python train.py --model="image embedding model" --train_examples=195000 --horizontal_flip=true --color_jitter=0.2 --num_classes=16 --arch="mlp_mixer" --norm="layernorm" --activation="gelu" --inner_norm=false --conv_stem=false --am_softmax_scale=30 --init="torch_default" --residual_init="none" --final_lr_fraction=0.1
Rows from block 2 of a small image embedding model, named by matrix and row number. Rows with one number belong to one neuron. Each number is 128 + 24 x the weight over its row's rms, rounded and kept within 0 to 255. All counts start at 0. After the name is the row's rms in percent of the matrix's.
After each neuron's rows are labels from the 100 images, of 14976, where the neuron reaches its highest value: "strongest on" is what is common among them. Only what is clearly more common there than usual is listed. The data: drawn human figures in many poses.
# fc1: MLP up (model.blocks.2.mlp.fc1.weight, 768x192), inputs 0-95
# fc2: MLP down (model.blocks.2.mlp.fc2.weight, 192x768, transposed), outputs 0-95

fc1.696 095 [ 93 140 152 127 125 118 142 114 157 141 111 121 124 106 128 134 124 159 151 159  95 111 115 114 132 132 141 106  65 126 129 146 144 130 118 127  97 109 133 113  75 133 159 121 160 130 158  75 116  99 129 106  78 123 135 133 155 132 142  99 166 142 113 123 176 114 114 185 126 176 132 141 126 129 181 102 145 149 125 131 141 113 141 129 116 166 200 145 128 135 147 147 121 123 120 112]
fc2.696 094 [168  98 102 135 127 114 120 126 152  69 137 131 151 118  84 143 157 122 135 144 130 125  87 128 134 139 142 166 118 166 141 136  86 121 113 108 142 115 105 146 130 135 141 127 150 117  86 124 144  98 147 148 140 168  84 129 141 103 116  98 125 165  92 169 159  88 161 130 116 123 155 126  86 153  94 130 147 143 148 125 192 143 112 106 139 152 144 106 152 161 117 125 140 113 126 156]
strongest on: arms out

fc1.535 092 [ 93 144 112 127 102  97 124 119 142 140 150 130 125 107 104 129 125  98  98 100 131 116 128 158 134 166 114 111 112 155 126  78  53 116 141 129 135 121 110 173 136 124 156 133 187 142  99 142 143  94 125  97 135 107 145 142 158 123 126 122 171 161 146 158 173 101 130 133  84 153 136 121 134 121 168 121 121 135 105 145 159 131 104 100 142 129 154 112 125 182 101 127 143 140 124 121]
fc2.535 086 [138  72  95 170 119  83  92 142 126 108 123 161 113 130 115 108 109 108  89 131  99 133 127 115  79 137 151 135 155 157 116  96  79 164  85 109 129 150 130 147 143 138 105  99 137 155  85 121 104 157 136 130 129  56 157 108 140 170 148 145 145 139 113 158 132 138 123 105 122 137 174 127 132 136  83 135 125 154 133 130 118 120  94 136 160 155 121 146  96 149 124 132 174 120 135 105]
strongest on: star jump; arms up

fc1.447 092 [135 150 103 160 142 130 125 141 149 120 115 114 136 142 144 143 128 141 112 107 127 113 130 157 141 126 156 125 115 165 123 139 113 116 113 106 143 104 135 181 123 103 127 102 115 120  91 143 122 108 186 143 143 107 105 103 101 158 118 107 208 140 140 133 113 121 116 117 104 159 112 106 135 122 146 153 141 141 150 119 115 113 140 129 116  98 119  83 130 152  98 102 135  98 109 151]
fc2.447 097 [102 108 118 152 170 130 132 127 162 114 131 118 112 121 153 103 127 153 101 136 114 121 128 137 129 102 131 129 147 138 156 128 126 138 162 159 123  97  89 140 104 161 135 113  61 147 145 101 113 175 154 139 106 112 149 173 151 117 158 130 131 135 118 109 141 153 118 144 135 124 147 106 116 111 117  91 134 143 133 152 151 139 167 158 109  89 142 110 114 141 140 151 147 134 157 101]
strongest on: star jump

fc1.247 099 [134 125 165 116  67 110 101 147 130 158 121 136 118 170  70 173 132 159 128 142 175 104 149 140  94 180 117 126 112  85 127  63 139  96 119 153 140 132 142 146 119 107 136 139 161 124  98 142 149 106 114  97 158 126 122 116 140 126  62 120 140 138 191 123 118  93 124 102 146 198 162 107 174 133 142 163 136 145 119  97 133 144 122  97 147 180 160 115 126 145 106 139 135 187 127 156]
fc2.247 096 [124 108 141 133 133  81 142 115 145 144 128 156 130 122 140  89 122 116 146 162 103 128  98 158 113 117 118 173 107 109 131  92 122 148 133 121 140 126 171  73 138 135 106 143 140 104 103  96 174 154  69 115 142 145 154 121 110 139  99 161 133 128  99 120 102 103 110 119 153  94 148 120 202 150 100 109 118 142 128 120 146 130 149 146  85 117 131 120 137 115 112 161  96 126 121  84]
strongest on: splits; kicking

fc1.370 108 [134 148 146 117 115 155 115 133 125 156 111 100 144 161 110 134 116 101  92 164 122  88 112 141 122  97 120 119 127 115 126 124 131 154 121 116 108  95  92 130 118  86 129 142 126 175 129  88 124 133 105 111 116 133 129 154 162 130 168 118 137 149  67 155 158 108 136 122  87 160 140 118 155 145 135 145 109  98 145 145  76 122 149 132 124 153 122 173 131  88 178 112 114 122 125 143]
fc2.370 100 [122 158 170 150 116 149 124 175 101 114 147 141 125  89 102 119 154 126 127 150 124  97  99 132 138  93 134 149 114 118 146 155 150 129 102 146 121 118 128 114  98 102 113 142  91 118 102 128 116 140 134 138 112 163 100 158 110 117 125  98 130 159  51 130 133 110 140 157 132 139 128 145 131 194 114 143 130 116 143 112 102 155 145 150 162 144 137 129 129 140 156 129 106 152 136 200]
strongest on: white trousers

fc1.537 088 [128 136 124 128 123  94 164 122 149 168 116 117  64 122  91 164  77 107 138 119 122 161 150 146 156 137 146 102 105  72 106 134 113 109 125 125 162  88 150 135 136 125 161 115 149  63 167 139  96 106 117 147 162  95 102 132 154 131 121 136 113 144 144 106 119  90  85 153 145 143 141 134 130 107 143 154 172 142 102 180 120 134 116 104 110 134 158 122 101 118 110 125 113 136 101 149]
fc2.537 087 [161  97 130 163 138 120 153 155 120 106 143 161 137 180 124 172 140 108 114 145 133 115 116 119 113 101 114 179 165 131 118 176 153 124 115 143 118 134 136 123  93 113 110 122 139 135 106  83 159 117 100 159 130 128 127 145 157 171 183 120 157 133 129 119 160 110 123 146 101 150 178 142 112 104 142 142 147 132 122 119 120 120 132 113 107 146 131  77 118 189 136 108  84 115 152 114]
strongest on: white trousers

fc1.385 100 [108 137 132 133 125 175 162 101 132 137 117 130 106 130 144 130 113  78 137 160 127 132 142 127 144 108  96  92 162 116 104 132  79 127 151  95 138 116  85 115  94  93 116 130 121 114 135 139 112 153 114 149 119 146 103 128 150 194 157 126 102 135  82 160 108 146 114 107 131  92 131 128 131 123 117 100 153 146 170 173 119 129 134 132 108 117 148 133  75 121 145 111 145 134 100 116]
fc2.385 093 [136 126  89 148 115 121 159 129 119 118  84 139 134 135 114  94 111 100  95 131 138 104 137 174 135 113 132  99 139 167 110 107 101 107 114  97 103 105 113 141 119  89 109  80 150 103 153 117 103 145 117 140 156 117 111 107  99 154 142 135 143 122  69 128 168 144 142  88 162 118 157 119 154 169 148 135 148  74 121 148  94 140 125 116 125 142 152 104 131 118 105 104  98 122  90 163]
strongest on: lying

fc1.481 141 [ 82 100 116 112 107 122 138 132 124 121 137 106 116 100 119  90 102 160 145 121  83 143 122 172 116 161 132 126 115 116 119 184 181 137 154 146  79 139 138 158 145 135 135 120 159 140 188 164 144 101 120 154 137 103 125 164  95 159 149 113 145 115 163 111 162 117 114 142 140 129 140 117 115 124 152 101 142 108 144 174 140  61 135 127 103 129 139 115  98 134 152 120 155 140 119  83]
fc2.481 132 [140 117 162 125 133 118 158 151 125  98 109 115 124 114 141 136 131 158 113 162 125 106 125 143 138 138 114 112 127 112 147 132 124 141 134 152  72 117 128 135 116 182  73 140 111 118 150 130 127 121 128 149 126  84 109 177 107 110 144 144  89  94 148  93 121 116  86 160 132 121 121  88 135 156 111 133 132  95 167 108 185 162 128 150 124 125  67 125 119 104 158 157 163 112 136 126]
strongest on: star jump

fc1.169 109 [114 150 143 141 122 152 147 113 132 171 112 117 146 142 140 114 139 145 114 158 110  99 139 126 138 123 147  85 109 128 104 128 140  98 141 109  82 129 104 121  62  79 152 119 159 154 137 118 120 128 127  80  66 141 126 126 127 140 121 129 176 113  90 105 157 138 134 138 115 144 146 107 168 132 149  94 135 121 142 107 134 121 174 139  95 134 158 147 133 144 153 133  84  96  83 113]
fc2.169 124 [137 146 140 148  97 144 135 155 111 110 137 108 127  95  67 106 163 103 130 130 111 128 120 137 127 137 144 147 144 110 129 123 124 129  90 109 145 147 118 132 114 109 119 119 130 158 107 127 166 126 142 119 135 136  86 140 118 130 124  64 152 159 118 156 161  90 137 134 114 143 117 131  99 141  90 136 141 147 157 125 146 132 145 121 179 155 126 122 108 140 183 122 138 120 109 143]
strongest on: waving

fc1.320 102 [112 157 142 151 121 146 146 110 132 166 108 131 154 159 137 118 129 102 131 147 116  97 113 144 122 110 131 110 141 146  96 156 145 138 130 112  92 130 103  88  81  80 142 149 138 160 146 110 123 163 107 124  88 136 116 130 135 170 172 123 170  94  88 121 183 120 131 131 105 161 158 142 143 117 130  72 147 122 158 157 129  96 158 135 107 142 130 153 119 124 171  78 105 100  95 107]
fc2.320 106 [142 146 134 148 118 156 130 155 123 120 119 128 151  96 112 122 169 108 134 137 130 105 136 149 147 136 143 135 129 128 141 130 142 126  78 135 141 120 130 146 117 104 120 106 110 149 127 110 130 110 148 124 129 177  65 159 108 125 139  68 144 177  78 157 178 110 111 148 132 149 120 166 114 140 101 142 143 145 144  98 125 139 159 144 169 141 131 135 140  99 174 113 104 134 134 147]
strongest on: arms out

fc1.576 086 [ 69 155  85 160 149 167 102 146 128 129 135 139 120 101 135 145 151 142  95 131 153 135  90 129 166 111 141 144 126 130 110 127 105 138 121 124 148 114 134 157 128 100 112 106 133 111 120 147 135 140 184 157 159 129 111 156 119 159 146 134 186 110  80 150 124 141 118  79 138 137 109 124 149 111 140 171 128 188 169 119 104 114 118 101 126 113 143 112 102 152 100  99 168 149 131 149]
fc2.576 084 [122 146 113 136 145 129  99 138 199 139 131 120  98 139 133 127  91 155 143 101 128 137 112 140 135  69 112 142 141 122 128 167 138 138 127 135 139 118  77 127 129 132 166  95  81 125 112 119 134 173 110 118 110 118 125 163 122 122 118 203 124 143  99 150 135 132 136 135 136 123 128 163 155 124 111 116 123 108  97 149 136  95 140 117  99  91 140 111 132 177 120 141 147 107 145 127]
strongest on: teal top

fc1.512 102 [149  97 137  74 126 109 142 108 156 151  96 165 123 106  85  96 131 157 168 129 116 137 121 135 106 136 118 146 120 112  77 144 161  88 158 171 123  95 108 158 155 106 155 162 147 142 132 147 115 129 124 134 111 118 107 137 111 154  76  97 120 150 159 144 132 103 136 125 144 134 154 138 182 176 153 129 131 104 163 150 133 130 118  91  72 160 139 108 136 126 102 171 136 116 152 140]
fc2.512 093 [110 151 150 129 142  94 126 205 134 172  71 122 150 155 130 119 144 134 138 106 143  45 149 128 135 137 139 101 139 114 156 156 155 154 127 110  96 101 147 204 147 175 114 138 121 137 156 136 129 176 122  84 100 108 119 103  81 127 140 122 113 121 120 118 110 129 106 160 132 106  94 124 146 159 130 116 115  83 149 156 114 121 115 140 128 107 113 127 134 126 151 130  94 108 116 161]
strongest on: splits

fc1.502 103 [111  98  87 130 136  72 115 152 160 143 142 113 179 128 108 101 140 122  87 114 131 100 140 146 142 156 124 134 128 155  97  89  98  84 131 116 141 126 144 135 138  99 130 139 151 133 125 139 119 102 127 103  99 122 154 139 110 113 112  87 153 146 160 166 133 127 142  92  84 151 126 130 168 128 135 150 107 153 143  84 132 105  96 118 104 178 126 112 156 125  63 123 101 101 144 137]
fc2.502 104 [132 119 131 128 134 123 110 138 177 151 143 144 122 127 119 127 135 143 129 146 114  95 130 129 187 131 117 127 153 127 169 144 135 152  86 137 113  99 114 143 101 153 161 153 103 155 104 103 112 171 140 145 113 141 185 127 129 153 155 131 103 125 117 114  82 124 112 136 130 117 106 167 122 113 124 120 132 157 120 108 108  92 150 150 126 106 151 147 124 109 153 142 151 136 132  92]
strongest on: arms out; waving

fc1.729 118 [118 123 110 141 126 126 147 126 158 136 118 108 135 111 124 115 106 141 140 145  91 128 123 123 136 121 152 109  94 111 131 147 132  68 139 122 110 118 131 135 112 114 195 119 151  89 140 128 112 131 151 139 111 112 106 143 123 150 127 141 172 144 127 132 171 107 100 151 138 157 162 137 159 100 212 120 160 134 123  64 128 107 164 123 107 175 172 132 141 131 103 103 112 116 129  80]
fc2.729 110 [ 98 124 116 119  82 130 138 151 161 100 142 147 170 128  97 123 130 100 146 131 112 125  92 126 190 108 178 127 114 158 150 150 131 154  89 130 125 139  99 150 110 173 133  96 148 158  70 120  96 139 144 152 142 143 117 128 151 150 153 124 159 125  84 156 164  75  97 143 115 175 115 134 121 111 122  95 131 111 147 127 170 121 101 130 135 150 154 130 151 184 145 101 118 110 128 119]
strongest on: arms out

fc1.528 104 [ 78 168 113 120  42 114  86 127 161 129 167 131 122 125 108 143 144 153 124 103 165  90 133 145 129 157 128 136 101 119 154  73 101 117 156 103 105 137  93  95 122 112 159 115 163 134 122 136 150  49 130  76 127 118 151 127 117 140 117 134 126 155 151 135 166 120 147 114  93 144 152  94 138 101 174 132 133 133 120 122 148 150 100 119 145 156 162 107  97 154 116 173 150 168 101  70]
fc2.528 087 [143  92 104 152 105  80 102 127 116  67 146 143 139 138 103 122 169  93 104 132 106 109 104 139 118 121 144 121 140 121 138 106 125 144  71 152 131 184 101 141 123 140 107 131 110 163  78 101 140 158 124 171 152 134 190  68 145 129 143 144 128 145 111 127 109 146  86 114 137 139 123  94 100 153  80 103 119 135 120  93 124  90 115 115 177 104 100 163 133 141 137 138 165 124 122 127]
strongest on: star jump

fc1.125 103 [ 64  90  75 120 107  86 103 139 130 163 166 120 132  96  93  81 129 137 156 136 132 105 128 122 107 124 132 131 121 150 120 126 123 128 148  93 128 136 125 117 150 107 153 141 143 149 156 138 150 138  93 144  96 126 120 170 132 168 157  94 107 123 146 156 163 110 150  93 124 115 131 129 141 165 151 103 161 123 185 184 137  89 105 104 103 148 161 119  97 107 112 145 137 108 129 106]
fc2.125 111 [140 110 139 109 131 129 134 138 131 103  94 152 135 125 119 129 103 108 119 168 139  99 106 154 141 152 131  62  88 121 120 117 130 124 104 130 106 109 115 187 129 142 133 149 181 108  76 156 105 146 130 110 161 115 142 135 116 115 127 123 107 152 108 100 116 151 120 124 178  85 135 121 107 171 155 140 157 136 161 149 144 123 128 130 141 152 115 125 155  94 100 135 170  89 157 130]
strongest on: black top

fc1.377 088 [197 126 146 147 110  86 120 161 140 139 111 115 141 168 108 155 141 139 111 157 127  85 107 158  91 142 141 129 134 128 133 116 144 126 133 142 124 128 108 206 143 111 144 166 150 134 112 140 147 133 130  86 150 115 129 122 136 163 107 110 126 173 199 144 138 117 137 126  74 177 160 106 166 157 127 158 111 121 164  80 135 123 119 134 100 184 123 115 143 128 114 167 145 146 137 162]
fc2.377 087 [ 98  98 122 122 121  85 139 143 132 150 139 135 164 120 150 116 109 112 139 122 124  93 129 111 118 109 144 154 122 113 124 103 115 146 120 144 123 134 161  83 152 148  86 134 131 133  89 140 188 154  75 110 100 119 144 126 125 118 131 119 104 113 108 118  88 129 114 128 117 110 124 147 177 173 114 123 128 106 129 143 128 128 121 159  97 101 115 121 143 111 148 188  81 130 135  91]
strongest on: arms out; white top

fc1.543 097 [100 102 112  95  94 106 100 159 128 141 153 105 103 125  88  93  90 185 151 139 126 105 110 182  97 135 161  88 115 137 127 123 134 138 198 122  98 142 136 141 152 114 147 130 136 144 139 176 161 107 119 119  93 104 118 158 111 154 145 132 137 142 165  91 146 125 122 141 131 127 163 124 130 137 175 138 157 131 152 182 137  94  87 127 114 133 153  89  55 112 133 156 152 134 121 114]
fc2.543 104 [109  51 154 103 113  91 151 151 115  94 106 151 135 114 135 163 113 138 120 171 124 106 121 150 128 146 116 111 104 113 148 118 125 129 109 158 111 100 142 125 155 152 123 146 120 125 102 163 135 119 122 109 150  58 161 153 114 122 138 124 105 127 143  76 136 127 106 145 140 109 135  81 106 139 124 133 140 128 171 102 143 123 132 141 150 129  76 118 115  86 120 165 176 109 146 116]
strongest on: black top

fc1.51 097 [121 156  99  85  62 112  84 164 128 155 158 147  77 150  94 156 132 137 110 132 169  86 142 141 152 107 140 113 114 117 127  81 103 118 114 106 133 144 135 106 124 109 144 124 129 124  80 107 154 114 122 108 131 104 121 155 156 144 140 131 154 167  93 111 143 147 141 101 116 164 116 104 144 123 136 169 107 123 165 123  83 155 111 125 154 163 135  66  68 130 105 127 106 107 133 145]
fc2.51 096 [ 66 121  98 122 117 119  89 141 120 108 125 159 124 117 144 147 110  84 107 157 140 152 100 134 123 128 158  70 127 152 159  98 113 112 109 114 153  96 124 138 124 126 159 105 117 115  66 131 102 149 158 103 171  92 167 151 163 147 154 139 150 154 124 142 138 124 132 156 134 126 138 113  99 148 122  90 123 139 139  90 136  60 146 120 158 122 116 149 145 147 107 122 150 144 133 123]
strongest on: lying

fc1.510 102 [ 72 135 150 108  78 128 100 140 139 140 144  98 119 103 116  77  87 155 165 139 106 123 129 158 111 164 119 128 120  89 168 153 160 126 140 184 131 153 128 137 102 133 129 121 163 126 156 180 176 109 114 134 128 121 107 161 107 166 152 142 140 131 150 138 179 118 111 133 113 129 134 127 123 102 136  80 150 129  81 168 138  98 129 115 140 149 152 132  96 146 139 129 149 180 133  51]
fc2.510 103 [165 142 127 141 106 129 132 153 142  77 134  87 111 148 127 133 120 142 113 165 107 139 168  96 153 141 136 136 119  93 172 134 148 100 140 151 124 152 131 133 108 169 118 117 154 134 141 135 125 107 132 148 150 129 116 161 133 128 139 171 100 113 157  89 114 131 103 166 125 111 168 107 104 126 115 100 152 134 122  87 170 134 129 146 124 121  81 122 146 123 145 141 144 130 135 109]
strongest on: teal top; star jump; splits

fc1.484 094 [192 123 121 138 109 123 102 128 145 149 128  83 133 156 121 110 139 174 120 119 100 102 112 132 105 136 104 146 139 152 119  99 135 118 128 145 126 149  86 181 110 119 126 144 118 139  92 113 138 131 139 108 128 139 130  96 138 157  93 113 159 166 169 133  95 115 132 149  55 149 155 130 187 162 110 117 132 128 137  86 147 128 107 117 112 105 126  88 131 111 128 176 124 122 125 155]
fc2.484 093 [ 99 126  88 138 155  97 123 175 136 169 143 119 143 119 158  91 105 121 139 116 117  82 165 140  77 105 153 139 112 101 155 107 132  99 131 108 112 103 149 120 144 133 125  93 134 133 143 133 164 161  97 117  96 116 158 109 112 128 135  88 108 107 115 106  94 156 108 124 122 101 158 157 185 163 147 129 153 114 133 148 123 166 143 107  96 105 143 139 139 118 112 192  94 127 127 109]
strongest on: arms out

fc1.256 094 [158  96 154 107 108 133 125 128 171 173 122  85 123 144 102 149  93 145 153 103 148  75 174 145 159 116  94 138 144 121 125  96 138 102 145 133 115 115 114 116 127 128 143 124 142 119 112 130 110 111  97  76 144 117 140 107 141 132  96 155 140 175 110 110 103 123 130 135 113 149 127 153 161 146 128 137 123 100 105 203 113 147 114  98 126 124 129 103 129 106 126 199 115 102 151 161]
fc2.256 087 [130 185 142 120 133 133 141 130 140 111  82 107 134 112 139 114 120 152 115 116 123  99 176 168 149 107  96 124  88 152 119 114 149 145 121 111 112  85 183 106  84 140 117  53 104 105 132 121 111 110 121 146 141 205 103 113 115 115 120 148 127 114 129 162  98  98 115 135 129  77 111 154 126 166 145 136 125 117 125 147 150 120 134 129 116  73 137 117 120 131 120 167 140 145 134 119]
strongest on: arms out

fc1.676 100 [114  90  73  93  97 114  95 139 137 142 152  99 126 111 114  76 136 194 123  98 126 106 150 131 132 125 140 137 111 129 137 125 101 110 184 104 117 129 110 148 158 106 137 116 112 140 118 140 153 107 119 132  79 117 114 175 104 121 155 109 120 168 128 105 167 145 121  89 107 108 163  97 141 146 151 135 138  95 175 153 140 102 104 144 114 124 118 100  95 137 128 172 124 114 129 115]
fc2.676 098 [134  87 150 102 111  90 118 121 151  76  85 139 142 130 134 154 138 136 130 167 140 131 128 151 113 144 165  80  99 116 117 118 134 145 119 115 122 119 135 140 160 145 151 151 110 113 103 144 131 137 142 129 166 118 126 136  97 112 137 149 116 168 139  84 120 117 139 150 188  97 133 106 110 143 131 116 158 138 163  97 135  90 154 138 156 125 132 158 154 105 101 106 180 104  95 139]
strongest on: black top

fc1.503 134 [ 72  96 100 130  99 117 137 134 125 128 146  90 123 106 107  80 106 167 142 131  96 137 119 169 112 161 134 118 112 115 120 186 169 126 146 143  76 146 126 152 138 133 133 134 141 146 179 169 155 107 116 166 132 117 121 164 103 160 141  97 143 114 171 111 152 118 100 140 138 129 132 108 109 140 139 100 168 113 158 160 150  78 137 127 105 133 146 117 110 120 143 123 155 139 129  86]
fc2.503 124 [152 121 164 124 139 113 141 154 131  99 108 132 126 120 133 127 129 143 109 156 116  95 115 129 144 136 125 113 115 109 158 135 126 131 130 146  77 109 125 138 127 178  84 139 112 112 119 133 132 117 128 136 130  72 114 180 109 105 146 146  97 105 136 102 136 115  89 155 138 126 117  85 145 156 107 140 128  99 175 118 197 166 119 147 135 126  85 118 131 104 143 156 166 102 122 124]
strongest on: black top

fc1.344 097 [119 149 132 126  96 118 106 131 135 135 167 101  94 115 119  83 110 126 151 122 119 130 189 144 117 157 102 134 135  79 168 118 142 126 140 170 127 134 126 123 113 143 132 100 193 110 156 165 155  92  94 139 160 131 137 135 115 181 107 158 148 122 157 146 142 115 112 113 107 122 139 108 125 105 133  86 150 141 114 136 159 144 109 121 134 135 143 122  89 156 131 107 141 177  99  67]
fc2.344 101 [153 139 131 124 116 145 143 163 141 115 145  80 121 177 103 106 134 117 108 131 138 161 178  76 158 107 115 159 117 124 163 134 155  83 139 150 158 149 138 132 145 146 121  96 138 177 157 122 149 102 124 159 146 168 164 152 130 157 106 131 122 128 150 121 107 109 147 128 133 126 160 156 123  93 134  86 158 174 103 114 156 106 113 115 116  91 124 117 143 133 128 142 116 152 149  96]
strongest on: teal top

fc1.346 094 [107 140 119 126 101 104 109  97 137 149 151 133 131 111  81 104  98 102 121 141 132  79 163 132 153 131 110 127 125 109 128 140 157 150 119 145  78 112  83 137 112  86 130 157 166 158 109 116 133 100  99 108  93 131 148 153 140 138 153 102 122 143 122 144 150  82 136 104  77 168 131 105 127 153 164 143 108 134 142 164 137  75 116  94 116  99 144 140 149 148  98 127 127  97 105 133]
fc2.346 087 [103 103 116 127 137 127 108 155 122 142 104 144 149 156 139 159 103 117  65 159  97 116 120 128 111 147 121 118 159 112  95 166 132 118  89 125 143 113 161 149 130 106 111 153 138 126 102 108 117 127  91  93 150  97 111 113 190 138 115 137 118 130 153 107 107 147 149 104 139 120 146 120 134 116 105 142 112 180 108 160 111 110 141 133 123 135 135 121 136 121  95 118 125 155 156 142]
strongest on: black top

fc1.732 091 [152 107 128 137 131 169 117 131 143 199 100 117 111 135 135  98 107 147 101 146  89 101 117 125 141 127 123 110 111 133 115 110 126 103  94 104  97 154 118 148  75 113 137 145 147 142 134 101 134 124 132 128  78 149 137 111 142 124  98 109 169 147  88 156 104 162 128 147 102 135 130 115 208 159 142 156 134 135 130  94 153 106 186 135 107 126 182 102 131 124 149 100  87 106 117 129]
fc2.732 097 [ 97 180 145 166 135 149 150 147 110 182  99 123 115 110 117 111 129 129 135 170 130  71 148 139  92 153 120 100 110  78 148 152 180 142 110 134  83 135 141 131  98 118 141 161 174 140 178 125  97 157  96 139 128 100  99 131  88 154 108  73 116 127 154 131 137 107  86 164 148 104 135 117 168 148 111 126 132 113 163 146 124 122 163 123 140 151 115 108 140 105 141 122 123  86 115 130]
strongest on: splits; lying

fc1.526 085 [104 138 120 124  85 120 114 129 134 148 190 123  88 103  92  91 113 132 120 103 132 150 190 159 128 174  74 148 126  84 168  99 154 122 143 155 109 127 135  92 103 125 119 116 182  98 150 155 180  88 105 117 143 126 108 128  94 148 111 146 112 107 168 144 144 137 106 114 128 146 140 121 139  93 132 137 151 144 129 134 142 147 108 116 120 156 132 121  83 123 123 127 154 161  94  91]
fc2.526 087 [174 130 104 144 100 129 110 144 142 136 182 108 137 151 127 112 188 112  97 129 129 160 134  80 126  93 139 141 123 140 167 141 131  98 114 152 145 148 135 145  98 135 122 114 125 159 190 117 156 119 112 156 161 133 165 145 152 154 120 106 123 129 137 160  88 112 133 156 103 126 118 148  98 111 146  85 142 150 120 103 122  72 120 126 125 105 127 110 128 123 148 120 149 134 136 118]
strongest on: teal top; purple top

fc1.37 112 [153 135 107 146 141 148 102 135 186 133 138  83 136 135 151 109 124 140 128  90 140  98 148 119 162 117 122 147 130 153 123 106 121 122 122 129 121 122 116 134 130 112 136 110 110 110  95 145 120 112 139 129 123 134 137 110 127 112  95 114 184 144  94 132 115 153  94 141 100 140 144 138 149 128 134 112 152 132 138 123 132 110 127  99 119  70 132  93 150 163  84 142  95 136 137 123]
fc2.37 115 [121 151 111 168 187 139 130 158 151 116 118  93 115 143 153 114 139 153 149 138 141 102 160 151 147 155 131 144 100 125 179 114 142 113 134 126 123 100 129 124  92 132 143  87  94 142 176 141 110 135 138 147 108 180 162 112 109  96 128  97  99 120 122 118 111 153 127 157 127 108 141 160 141 127 131 107 121 144 110 129 114 136 179 116 113  74 125 119 119 113 116 139 136 123 149 126]
strongest on: star jump; lunging

fc1.730 110 [102 125  97 142  76 127 105 160 136 139 147 152 117 124 106 147 132 128 118  71 148 135 115 156 109 180 133 150 105 139 150 130 129 147 109 134 163 136 128 115 151 139 179 104 167 141  90 123 162  72 140 127 144 128 139 115 119 104 118 136 169 143 135 111 191 140 146 124  82 180 133 111 146  85 137 146 136 134 114  89 147 126 107 122 169 188 129 106 117 173 130 102 140 172 138  94]
fc2.730 113 [128  44 157 142 120  82 160 109 128 106 123 158 112 137 149 132 173 110 112 115 125 141  85 103 137 144 133 153 153 125 165  91 121 143 108 121 115 125 104 120 119 135 119 172 126 139 103  82 144 119 135 110 126 162 193  94 120 122 133 138 147 110 137 117 116 131  73 162 126 126 106 108 100 142  96 107  94 143  94  87 129 121 150 160 147 143 127 122 127 142 146 132 122 138 135 143]
strongest on: star jump; bowing

fc1.31 093 [147 137 147 125 123 121 148 117 148 164 145 121  97 138 112 138 106 117  98 129 133 160 168 133 156 114 123 106 126 103 132 134 132  96 135 150 127  90 115 116  89  91 149 102 146  65 148 117 105 125 146  87 117 102 109 114 136 130 112 126 151 148  91  97 107 134  86 128 118 138 163 117 162 121 157 151 176 120  90 161 113 153 145 108 131 134 159 164 101 143 111 173 131 155  89 114]
fc2.31 092 [108 124 118 142  95 120 148 109  98 116 146 152 117 164 107 119 102  85 140 170 121 149 128 139 125 125 113 141 111 153 120 152 126 159 128 113 138 161 126  97 139 151 128 148 138 157  95 131 148 139 100 175 164  92  99 122 130 145 127 143 113 117 118 131 173  98 160 103 137 150 143 135  96 150  91 137 124 112 128  73 123  62 135 126 142 179 136  98 112 164 146  93 126 122 135 126]
strongest on: white trousers

fc1.341 092 [117 145 115 104 107 114 157 134 153 154 147 105  91 111 119 120 101 130 165 122 131 134 200 135 125 164  84 124 131  87 148 137 140 122 137 147 123 128 131  96 109 146 118 100 173 109 154 147 165  94  84 154 184 106  98 131 124 167 100 153 104 134 135 135 122 131  99 104 146 139 141 102 125 106 133 107 161 142 120 180 145 151 111 119 137 152 136 126  81 153 140 120 143 164  95  96]
fc2.341 099 [153 142 110 142  86 142 162 169  93 121 152  93 148 143  94 115 139 134 105 135 126 168 184  96 142 116 127 157 108 127 154 156 173  78 145 163 157 158 143 122  90 115 105  89 127 192 173 133 159 113 108 164 145 172 127 148 159 156 140 112 141 143 126 142 110 111 151 143 119 120 162 172 105  84 141 119 164 129  96 108 121 119 116 107 108  89 117 133 133 144 129  96 150 155 155  94]
strongest on: teal top